config = dict(
    encoder_arch='vit',
    model='image captioner',
    dataset="rendered roads seen from a driver's seat, with toy cars, trees and houses",
    train_examples=72500,
    image_size=64,
    crop_scale_min=0.8,
    horizontal_flip=False,
    translate=0.06,
    color_jitter=0.1,
    tokenizer='word',
    vocab_size=35,
    encoder_norm='layernorm',
    encoder_norm_position='pre',
    encoder_activation='gelu',
    encoder_mlp_ratio=4,
    encoder_head_dim=64,
    encoder_fused_qkv=False,
    encoder_bias='all',
    encoder_qk_norm=False,
    encoder_parallel_block=True,
    encoder_dropout=0.05,
    encoder_inner_norm=False,
    encoder_moe='expert_choice',
    encoder_num_experts=8,
    encoder_moe_every=2,
    encoder_expert_mlp_ratio=1,
    encoder_experts_per_token=1,
    encoder_shared_expert=False,
    encoder_patch_size=[8, 8],
    encoder_conv_stem=False,
    encoder_layers=10,
    encoder_width=192,
    encoder_positions='learned',
    fusion='prefix',
    label_smoothing=0.05,
    decoder_width=384,
    decoder_layers=6,
    decoder_norm='layernorm',
    decoder_norm_position='pre',
    decoder_activation='gelu',
    decoder_mlp_ratio=2,
    decoder_head_dim=64,
    decoder_fused_qkv=True,
    decoder_bias='all',
    decoder_qk_norm=True,
    decoder_parallel_block=False,
    decoder_inner_norm=False,
    decoder_positions='rope',
    decoder_prefix_bidirectional=True,
    decoder_connector='mlp',
    decoder_tie_embeddings=False,
    residual_init='scaled_by_depth',
    optimizer='adamw',
    learning_rate=0.00085,
    beta1=0.85,
    beta2=0.999,
    eps=1e-08,
    max_grad_norm=5.0,
    l1_shrink=0.03,
    max_steps=6700,
    batch_size=128,
    epochs=11.8,
    lr_schedule='cosine',
    final_lr_fraction=0,
    warmup_steps=330,
    weight_decay=0.2,
)
Rows from block 7 of the image encoder of a small image captioner, named by matrix and row number. Rows with one number within an expert belong to one neuron, the router's apart. Each number is 50 + 15 x the weight over its row's rms, rounded and kept within 0 to 99. All counts start at 0.
After each expert's rows are labels from the 100 images, of 14976, where the router gives the expert most weight on average: "lies over" is the class under the peak. Only what is clearly more common there than usual is listed. The data: rendered roads seen from a driver's seat, with toy cars, trees and houses.
# router: router (encoder.blocks.7.mlp.router.weight, 8x192), inputs 96-191
# up: expert up (encoder.blocks.7.mlp.up, 8x192x192), inputs 96-191
# down: expert down (encoder.blocks.7.mlp.down, 8x192x192, transposed), outputs 96-191

# expert 1
router.1:77 53 68 77 37 48 52 27 61 64 53 52 20 41 51 52 47 48 49 91 28 58 48 62 26 51 54 35 71 62 50 84 36 49 38 72 67 34 22 77 35 30 48 23 51 55 14 49 51 26 52 51 37 47 42 30 69 57 33 38 45 38 41 43 48 51 60 40 69 47 47 51 40 34 46 61 42 63 21 65 61 38 52 29 44 51 69 26 62 38 37 45 51 66 58 44
up.0:50 59 51 21 50 48 64 48 44 51 50 53 53 30 99 50 00 48 51 49 44 68 50 02 44 52 23 50 52 46 53 24 49 50 85 84 49 46 37 49 49 72 50 48 52 43 48 52 64 67 57 40 52 50 71 53 50 50 55 55 50 50 51 68 50 50 45 50 19 51 44 49 55 45 50 40 50 54 53 47 44 50 53 99 50 46 49 73 58 50 48 50 51 50 55 49
down.0:99 51 54 47 50 48 50 51 49 50 54 37 52 52 59 00 47 40 42 51 48 26 34 50 57 50 77 56 54 50 50 50 25 50 52 39 99 57 48 69 48 42 68 51 29 65 33 53 50 50 39 56 50 00 54 56 49 47 68 36 50 50 52 50 40 38 56 51 39 47 36 92 45 68 50 45 45 64 49 43 49 60 51 53 51 40 62 50 58 29 48 35 56 51 37 49
lies over: verge

# expert 0
router.0:49 75 54 47 79 21 42 40 46 33 42 43 54 79 56 60 35 31 24 44 36 56 57 54 61 59 58 72 88 59 55 56 27 38 62 33 62 64 59 43 61 50 79 70 33 57 41 41 44 70 64 39 60 40 59 53 42 38 32 57 18 32 56 69 53 48 64 66 64 52 71 40 68 60 39 57 17 38 37 68 61 88 48 38 58 69 70 58 25 67 57 65 36 24 38 52
up.0:08 50 52 53 50 50 80 51 50 50 51 52 55 38 50 50 50 60 47 58 50 70 55 50 50 50 00 48 52 50 52 33 46 49 50 50 51 50 50 99 53 49 51 50 51 86 33 71 50 54 51 19 25 44 51 46 53 50 49 47 50 50 50 49 42 13 58 25 49 53 50 50 50 77 36 50 50 51 50 54 49 50 50 50 00 53 52 50 96 00 09 26 50 63 55 52
down.0:19 99 49 50 48 53 07 47 49 51 50 51 50 48 51 50 58 46 50 51 45 50 25 50 48 42 50 49 60 50 50 52 68 71 98 50 55 47 50 51 71 50 51 47 56 53 47 49 55 00 50 46 38 52 49 36 52 50 44 53 49 46 53 47 59 50 50 85 68 50 57 51 53 50 43 50 51 51 49 51 55 48 49 50 09 73 50 53 50 44 51 50 63 34 50 54
lies over: road; truck

# expert 7
router.7:46 34 41 72 50 41 54 40 34 42 42 62 63 33 47 42 51 65 41 48 57 44 40 20 21 53 41 48 17 61 55 28 69 56 70 63 48 47 52 61 68 78 45 73 47 39 72 51 61 48 47 53 69 51 87 62 63 65 57 65 68 29 37 69 57 42 49 55 28 44 31 29 43 41 54 29 61 47 67 31 36 49 75 66 38 41 46 86 65 60 59 61 47 34 79 62
up.0:53 64 47 49 51 51 49 31 46 50 14 50 29 49 53 50 29 00 54 40 65 39 51 49 48 37 50 62 48 50 48 49 51 82 16 50 50 24 50 50 50 52 50 79 57 50 51 86 60 51 46 85 52 33 46 50 38 50 50 68 51 54 50 50 51 46 49 49 72 53 49 51 50 40 50 50 51 28 55 48 50 50 50 50 00 00 43 50 50 22 50 51 62 50 44 37
down.0:35 50 50 27 51 47 47 70 44 37 58 50 88 50 51 50 48 73 51 50 63 63 50 15 94 52 50 50 46 50 48 00 68 44 47 50 49 50 50 55 53 41 61 52 39 46 99 50 39 62 50 48 51 49 50 50 48 50 53 49 34 58 50 50 51 50 50 50 47 74 50 41 20 50 48 52 43 49 59 62 49 49 51 45 51 53 61 48 50 54 50 56 41 43 44 50
lies over: sky

# expert 5
router.5:24 38 55 34 54 52 53 91 65 40 49 66 79 61 34 56 29 49 39 58 42 57 60 46 64 82 43 33 54 51 45 47 72 69 24 57 17 41 30 74 33 68 35 37 49 57 53 54 51 42 83 34 34 50 65 20 57 50 67 42 25 35 52 54 37 47 35 54 40 65 53 42 50 60 38 52 24 46 37 74 43 57 39 37 89 43 70 47 54 33 64 69 39 52 37 67
up.0:50 50 18 68 59 57 50 28 66 50 50 50 47 47 53 50 48 69 46 42 50 30 50 10 41 38 50 65 50 50 51 52 49 50 58 50 50 50 66 39 56 83 55 53 50 53 49 53 53 77 32 36 89 50 42 49 50 20 24 62 60 50 50 50 50 50 53 39 50 50 41 43 45 60 50 50 71 50 51 72 51 81 54 47 50 50 50 83 50 44 21 44 97 48 95 50
down.0:55 43 68 49 53 38 75 50 52 11 45 48 63 50 53 14 56 46 31 49 50 50 45 50 50 50 50 51 48 50 78 50 99 50 92 51 69 74 48 48 48 50 49 51 27 58 18 50 51 32 48 47 50 58 45 50 52 50 49 07 50 38 50 50 47 50 52 47 50 49 50 92 60 75 47 49 49 45 56 46 49 56 51 52 46 28 50 50 50 52 49 33 51 41 90 50
lies over: road

# expert 3
router.3:75 82 37 30 60 36 45 57 45 59 47 26 47 61 48 26 61 31 45 27 68 53 35 76 66 13 29 61 61 12 58 59 46 32 62 45 52 64 61 32 69 63 54 61 33 46 40 17 54 65 46 72 79 53 27 55 39 58 54 58 43 54 59 78 49 68 39 49 40 74 28 35 20 40 47 31 59 45 51 67 40 59 31 30 52 58 49 56 43 55 68 82 54 43 47 34
up.0:52 50 49 80 99 49 50 50 50 50 51 50 50 50 53 50 99 50 48 50 51 53 51 51 49 50 50 53 49 50 50 50 50 50 64 49 50 51 51 00 60 50 49 45 49 50 49 49 08 50 38 50 50 50 50 72 51 50 50 50 50 50 50 51 48 50 49 43 49 50 47 67 50 50 50 39 59 50 51 48 50 51 50 54 23 48 30 46 50 70 50 51 99 50 56 50
down.0:54 50 52 48 51 49 58 50 87 50 43 48 70 51 50 51 50 50 45 49 51 26 49 50 53 49 87 53 48 49 51 99 52 50 51 50 52 51 52 49 48 49 51 50 49 99 50 52 54 00 50 53 51 51 50 53 50 50 47 33 51 17 50 36 53 51 51 42 51 50 50 48 49 51 45 55 54 25 51 49 99 53 50 52 50 11 50 47 50 58 46 37 51 49 50 46
lies over: truck

# expert 6
router.6:53 77 63 36 41 53 71 41 57 36 29 39 58 64 63 73 43 29 40 49 70 34 33 29 53 39 69 73 58 39 42 69 42 36 36 50 43 27 41 50 50 45 60 62 35 52 39 57 55 31 50 42 30 46 85 36 63 34 46 68 30 74 66 39 73 45 44 63 75 38 63 45 55 45 35 56 29 51 74 31 41 27 54 28 37 55 49 51 41 56 46 59 55 44 63 52
up.0:99 50 94 50 50 50 50 50 49 50 50 51 50 50 50 50 51 50 50 50 51 51 50 50 50 50 49 50 50 50 50 50 50 50 50 50 50 50 50 00 43 50 50 50 49 39 00 50 50 51 50 51 51 50 49 50 50 50 70 50 50 50 50 50 50 50 50 50 50 51 50 50 49 50 50 50 50 45 50 50 49 50 29 50 50 50 50 48 50 26 50 50 50 50 00 50
down.0:50 50 49 48 50 50 24 36 50 41 46 99 50 50 50 50 58 51 50 51 50 45 28 50 50 50 52 50 48 49 50 49 50 53 49 52 50 53 50 50 46 50 45 50 50 50 43 51 42 49 50 67 50 50 51 55 50 49 50 50 50 25 51 50 50 50 51 50 24 50 51 50 49 50 49 50 51 53 50 50 50 50 63 58 51 49 50 80 50 50 48 50 50 49 19 49
lies over: sky